A small spectrogram enhancement model, trained from scratch: 18400 steps.
Rows from block 6, named by matrix and row number. Rows with one number belong to one channel. Each number is 500 + 25 x the weight over its row's rms, rounded and kept within 0 to 999. All counts start at 0. Numbers have three digits each. After the name is the row's rms in percent of the matrix's.
# convs0: first 3x3 conv (model.decb.0.0.convs.0.weight, 96x192x3x3), inputs 50-59, a 3x3 kernel for each
# convs1: second 3x3 conv (model.decb.0.0.convs.1.weight, 96x96x3x3, transposed), outputs 50-59, a 3x3 kernel for each
convs0.5 088:482493506495496508503499499514508503510499492507500508489498493505513509497507525508498514480476490473475488502504496509514503510512507508506506506506502506500501506509498511509505508508504479475474493499497506504506529515507517501505490482472493497490493476476498485484
convs0.6 102:509519521509519520490511521453463488465480503507520541475471473481469478512508514529529534496507519468482508537524519541530521545533527490478483494490489512508505542530515543529521554545532436417404468453441465450436475496525496511533503517533516527530498512502473478476
convs0.7 103:508493487502491484519499492466475471498487489540525520465466473508510522555562570553533523543537507477473445515526525492506515494505519524547556515525536508507508445432444439430451478482505530522516505504505470462472496508524487498516473486499500518526496498502506496499
convs0.8 095:528521514522521516529524517538519490544516493531499467525525516507504499505503496469469455491489473488497485539528520523535523517521517531540538537546539527538531503504509497503506485501504502494499491490491491488496474464460488483474499490484517522522526517533508501508
convs0.9 100:499497517510497504504506514505469430507473447507465447530503510478464465463453433520518529517510512497494497507520513521519516529524532483513535485506514511524525533554536540542512534512493496512511511520517497512513514470444522483454502473471447446495454509531479502519
convs0.10 104:506494493517519525520521522515494488558539530554543537495485486511494486497489482559553569533531549487522543477423409520464431532481441499459411506471418515497463460479478487501489506511500466459452504502512538543547535516531555539531562533512535537515504522502498511508
convs0.11 105:472490522470491531435495549445483475479521509470538517466475487474487494499513511489493526493511540544513538448482511463486509468488503495482510507479498516482477482485471496498482512503490473517515467506513453476480475469458471495494492521529524512545484474503461465517
convs0.12 101:521531558525530535521532533489494501516516519521514522480482476487500499501508506538510524503488490481483490507517515492502511498515522515538546515537547509546549517539529486501492501506494469477479487494494475481489543530487510502467508494487441451491455483508487501497
convs0.13 106:510501499492505515441465482513522498474483465470496494410396414477465478476481514494459464538543527493486495540564553491506509489490490473480514475488509505509509532548563521524547479482509470460471486481501493494500467493486491510509510505505480488513543542536497499494
convs0.14 104:508518530509493505530506518541512487511489474527519517533525508523513492483469455524553549484488483483483478482469457449446448466454441464469466480507514474504511483487485468464462491500493482466456492470461526504492497449453498476491520507532544562528494495491515514514
convs0.15 087:489498488497500482485473466492470469491475482489481497497498493489490486491495488465484511478480501486500517514512497517518505518522507484497495490502496498509506506509510520515520497505514492491492492495496490485483494479492491475494488479490520528511508503487485481470
convs0.16 095:455472503459480506465473481501502509490499504499495496478480476485489486499507512565531526538515506512486489492500490498504503501498506499505504494505503498498500479493493488492497481498505476470459494490490495494490536545542521520524514510503482484489474466469470450452
convs0.17 101:498509492504515500490502507522549547496519516450475501492504491485488491495503504426454446482493486516520509517512512484495490471494502494491500501502517504515526490474471486463465510483494502507505468470470467477477541527517523517520476483493520511496557556534467465457
convs0.18 109:486506489487496504490488521429517501471514514481500507508489475526509483539505459464504512465480479499507467509455463506469470502475468522507501514501503521510520570454455545484496516485475494467468492474484485482493503542551479509535480495533423595579482553553514511520
convs0.19 090:470466479472470471447441439480485485478485484493484485496496502503509508517530536520514530487485504477469486493491482505508509515515519503499493513508507511510514490486481496494492513507512482481484495497500503500494496504503490498496485481488506512513499488488504485483
convs0.20 100:529528540536519510543522512436439432459442440497467466499497505508510517482482481535534540508529550482498495530533518516509502532526526507505499491493491496484491496517505513514502540533531487489489486488498485480493465417415488455454477462476482469508479488504497511496
convs0.21 090:515519506540525506506490474469464486463464492464468508491485478503497489521511507489531545496536542487518527479464451485482470496489484482482474490488486495488493519502486520508485507491481497506512490501512488487485467460486459463487448461487498512493512515492490478468
convs0.22 102:464492491484511521490519552506513513495498503446464468494508523469464474497471464520544586515543557543521520495504513495505517491507525477480513484471500494487504523514507533525523536522525509530516482498493459466460519523526525529543512516530452509555477521525475510513
convs0.23 103:492499511504519515523528533499467454528492492536499499490484485506503502515516514473477464462466466450476480502500512505501503527515514503501499511507496535523514511496486526512515520511514494462460496476475505478477445432461478461485480474488493495496482484491500499507
convs0.24 104:497480474516497477524497476505523533513525515484487473522514521540531531520512517444449446456487494509534517517517513523529530522529536528520503517521514527539541465461480496509530505524543492501505475484483506494493494500503508511499494499479436441451460465470517514520
convs0.25 101:499512500497508509492510509514499487517503496538534530469476493492494512525526544527517525514508517494488492514516529511507512514506508513513520489490496505493492508494491507486484497478478486493488502503503496490497537537540529534542518524535493517521488496496525525508
convs0.26 102:477511530485519528480519532493490471503495470522510483525506498534519507564539523489506515488486502430418429541542528548539518573552538530523509521520504532528518493512521501509516524529534475488493470484498447455472538511473529506470523510473477476485459486504449478496
convs0.27 093:501504506516513508504505502502492490516500489512491474478480483522527542515521543506516525479489506471489513481480481495497492506508504461456456469473473496495491484475480496498501501514524493494494486481479508490488422427431436433429431424417488496498509504509508506510
convs0.28 112:489497505522513522503510518487535522482517503470502480511499495495505501492502499455473531473502504476511511509519545514511516513519516511478507520487484526493475561523497547519503549533529496517506477506514464493512525528490513517492501510490392453565447481520484499500
convs0.29 102:447408435456448481461470504451508547492523551515525538474500510469475496481484515549548532536514497485447432502509525501500507505503516519503513513504517526514526489483505489482495496485502493505504488493490471467458481517537501522535512526521484506509490503517489494510
convs0.30 095:507514498504502492515513503498483462519505490534529518478465465497494486527526513467493495478502507472492503486489488485493493502504498517519521502501510496502508476478479487484486494491492471447445487464458481462458470453469481475487494488493502504486489486479473472467
convs0.31 091:497517526498505524492500500491479480476472471492492490523527523519532536519540558431415420507494484550531518490493483502508500509519515501498491492491490487491496438445445451456452476482486522525518500505498523518521456461451463462458450450446480493498553548536576561548
convs0.32 095:518518510511509497502495493490468449510494474513507486493487482489489479510507499446452456477486481479482479517515503494499497494494491525518518521512515511516512493493488469473475463472477490480478489479484481481484462446451473465467486481488503507507512507519476481483
convs0.33 102:442439474476495526488502534477495498515526520488509505469476499480473475507497478535544557513512515472487495513524527507515509482491509481484494478482499498513513529551563498512529453460484465461460522524530502515524553561552538533521504501482488485481533552558494516514
convs0.34 106:456494542505528564536523539497456440512494481484475446515524526510481467528497472481479458507518503542578562509508477518530505526536524501507481509512494502523510479506500497518510518526528499497500496519527488515527490492460525506489532519502537516507504483501494468485
convs0.35 098:489501489483473472474469471462449436494479471493473475455447443490489476499502496485498497503515514544536510493486463495489470508503495513510500488497492490501500531548542520525533508520515489495504508500510495496499524494476508498489506503511488492483483481474485472473
convs0.36 097:525514504515516495505508472523523514546533508516497460500510512504509517503510521502497506498495501522524519494500513505520519524522529540545550539554557549563573469487490487496501490494488508497497505496489524522509519498470507492460489470434491504514510518524511515513
convs0.37 102:495515528499507522509506520484452446494479467514500470505509523460457460459450435462475469502496482542520482545547521512519513480503505539546523532541528540548549516531518471486479440469466471473468489481481474466474470444450488467482506493496497491500501487508498486501
convs0.38 095:489490488491488488464470465474474479486493499510525527480490500499516525496513533501505517485484514496506528483478473492489490503500499498492491491487483491483487508492484513501495504508486466463459482473467511502495495498497483489487473469474484484488485477473494494488
convs0.39 101:529528559556540553543529546521508496530512510505494503482465450553530506543523492478520504469514506442479451487520536482505524503522543491507501476507518479515537489492500505480473486465464491487491491495505473491500536511479545516490520514500490519524479510520479512536
convs1.5 073:518523507508506498492486492513526539522540542500518507470473474507512510496505508545549534539541517537537514502508512481490499456465473527538507530529506505490464477491503462496522481513543491480466504489480523508506498508494510506510503499518491505507503499485516502489
convs1.6 087:485474468484475475501494490524537547487486492466453434525520518512513511487502509522537522530545526535542536461467458457474459495510495467493486473495483484494485504502522490517523488534553476484503487508496505510501466468504487502531492500518498484505523495507499468478
convs1.7 088:500481476520518492496487475490502501508497476474465429473470469488470478485468489502496481519515515533527517544511473537521497528513502509506463536523479513491442459473499487485497522519518523533526481476484490487486494516539482493517497502528477494499467482507479491517
convs1.8 077:508502532501504532502515541499491488493482481518503503506517530501502498506497497468475460479484486471487481540531529525507501532515494466485499493502515502518535536518483525504470523506464524531520504503499493505496510496502528502523523501531502480479509509507508497515
convs1.9 109:498498507524500501476474482514530553450456467511488495520493523495464488470476495473466463503516508543539507495494506469462472466517535514518536477481494516527524517493531475491522422501542525519500466458441494454457527526536487499490509490490479486453507534531514526523
convs1.10 095:513518517490492491490513536485498468493512463522536490535515535533511512517480463467481494480485497497488496502520538474487526474479526500488519484478503459462504516536520520516488524490488488481457506500480512499496510520479509512442503481427470468423505495477493522505
convs1.11 126:504527512501504518505489479526489521528501509541456475494456516495468508488474502492521493483497480497484449507509518501516507503496440526509488524504470556502445501529504478517479428503448491479530501512553477501551473489524496521544476509561474487497510493502495481498
convs1.12 107:508511496542530526479472479532530518527530523503498500526510510500464485449484503485478474479487499525532539513513499499470471474513522560548532514494478475469501506474514512479514479512507493484483476490490524490480493487522471496520508514512487491500474495507539537525
convs1.13 112:496522501513510482531513480490511512501469471517482486512462500515505528511489513514489474526510484496494482486446448516508495500518486525510524515496509482487469485496490508524543495523534517514507497483483500509495487516542471508523463520524497509529484522502472489500
convs1.14 104:516522518484504521444449469540514492489513494457462465521537518506502513481476492510506514506492488545520512492520529457467490488487497515523522508493507505489502496478480485475468472478455498469446519509494509517519492490463517512491521511486506475460526521517509507501
convs1.15 094:489485480506508502506509509509523536507518525520522531514525512518520518516519520505506487498501474486489475515491485510497477510491474495498512517519511515521513507511508505516513495501479560548552543545542539542538502512507511527521496512500468487499460475496451453489
convs1.16 075:515499482513518494514513500495518533504512513490485475471471482497513511505527532543534520526523519513500502494486456484490471483478470492473448501481460504484449482507516490513527513523529462478445466461451505487472524537548526523535520502535501522532518514507520522511
convs1.17 109:485505498477499494498516527488484466498503485519527504491478470473508535495518550511533508511500479473471457516491487555537539535505514481480460510507486554555519478467444512489475544519503496475466492489486504512499514502522520514535519513548499494503505500505511513514
convs1.18 115:467537465476513476485531480475503486495530537460511503519569475516554516483543517497478473511490502517485502456500486467487470460497460449543444486531485463535476528552532496491506487484501492434528490458511506469509527476492515472481541459510521448554504471529517484545
convs1.19 068:501492493505504490506508498521524529497504475445433413509505520495498523512516510539516514502496481492482478511501487507501496489498503514477463496479456506464439519509509509510506517488480472462439491482464520509490508520517513529528511522540501510509527515504529521520
convs1.20 098:528488507520483513506486491533525543439476475472500508504402465491466487495495491472499475491511489507508500500479485484482488499486514460444472504490489509509490500469464482504509459481504488526532493501513486492499482504512494474478504478487481506498511507515530510505
convs1.21 084:496502489489492490492503492471486505472477480517524514491492496468480488474480501535532529520519517512503499467459459469479491465468482510488471519501473495495461503521516503507512504498519450464465481481484515509492452463469443457462451460474506475469531498486500478475
convs1.22 103:491512484515496478535500473564522520518468453538513510502459471482463528520459510469493513500510508476486469527517522535533538511531522531512464542510471515501471511539506530509518501487493490479476472486495508538553497492524485478498486495541484505542483491471474476497
convs1.23 123:498485494490471482488465481501507509497496493494490492498507509495505502496503495517514479531524494535539511528520508521500484499487460497507498504516488509522495537548547527547532516546514527541536517518521509509515491507515490510515476497505466467505469457502452443496
convs1.24 091:514513517507504517513508503478476491498508521495526547510493470535513486550532517494487493519504529525499512525516495523499488502487475461465471467492491447506502470481456483479466499519504521509496481469470493491501510529531481501507481524527504522540510513529497487490
convs1.25 085:505472454518506480512501488488474479501487473479461450524500502542508503505490494511513507527530514548535516516514513515515516529506496509519506515501474496477449500516543504507511518509513466480486451448462466475480527543548499499515491498522483507502485498509494502506
convs1.26 081:484483484484501499474481473502501495463479485466478476498476451504487465501477457473475458484494491499506499505521511484513509502525528470526535474525522434466455499529566476497550480512558529516517506479477534520501544539544538511513545530534520508513512474483553510514
convs1.27 088:523508507530509511536514502490510535491517552464499523475472483508503498519503508527539532519536527505529519487488495487485477492500491436464493479518532520548556483493489522528540526541547554511490544511498514486483490484492505504504504500513516526522493491496489481479
convs1.28 137:542544447532538467511534440496483523489495496489504510573465494519467503518452488467499488475507515485511501498502522495531545497537546518493449495498491505505468488557513506527537520548520486483546478485488487488524513485510502477483502491513454473536480476510480469501
convs1.29 102:473476460491499482481491492536503480547522482535506446499515500519512498504517506513502482511498496504505497466487481494503489492527493479475434502512455445506454476506550470484526477487530492480499498475488539510507503515533503511555518526572514515528495491514519500529
convs1.30 085:469473497481473490492485496499504494483491488468468465471482495487472486483477480531536546507514522481495496499515507510508498522527517486496487469473486485463495555505487524484459510480461508509484518498494530530520504477487523506516546520533490460459490497493483476496
convs1.31 088:510495494530521528528534533527518541498486513520514544492505501471483484472486477521529510506511495502519491520493485510509522493481507497478454502490472497483473507488524514496498515491477508507502501491479488490481462468476457466469442440433457501500470497499474490509
convs1.32 079:492494509483486500497499508508490483489480466478467468500487498491475493504480492507504499495504496475501483512507507516506503534515517486464482483471482506501516529501459522492458538503469531538528542537522531537527514510525531537537541530541505498480501499487500502494
convs1.33 100:515497489498501493504527530521516538515494502571516499475503486485492461489506482487474454509516513521510504544547489494504475481509502548525493465478452554532497444453473503505514481487520485503522492489519469458470484497521513523533469475473505507520504526551472500527
convs1.34 125:505527543469506494483507482477511517533525485526539520480539555425489492461498460514500492525515511483479487497505517467514538488519534508525512479500490492487479486529539435492520449462483480495485534524516497534537487478490495503530465498537520504487526506493478484491
convs1.35 096:534545542512529529512512502486462470513477505541516541490497488508503495494496487521516527524524525532522536491489499493493499492457461487487490493491479504472475477470464517507476472486461465456473505492507499504508461464469497522524476521530504501517492504523525540558
convs1.36 094:523535545527541553513539540525495502534505511546550551539523505532525514531537523502499505516513513503503510514498493495490490493493495493511524482507509473510523488506469538568529570597574479472459491480479486476475509514509497509504496516507511514532517526538515525527
convs1.37 104:506495518509494513505491519484508499480494493482494480511473511497467487443433449518496499512492486505501498547533538519519516496486492483519552453488501446470481496489499512495499534521518511521492526545510541546506471448453482454475506470491483488471482475472510499494
convs1.38 083:514521520525537518548549537500524535505541536459482476493494498503507508491508505539534523526515515519524523502523524494510514486498501495500508503526527548564577500480501502507521514506530516478445513495484489481474502495499511522528490498511481506497474487480480467447
convs1.39 121:502512500490487489465489501542536522435445483611556549522533519482525534480519515486491494507510508500502496489507500435499523501533536518542509530534526505519506433440489382452504394473537518499515512476472526473470518512542509505504490492486519485495545507497538505494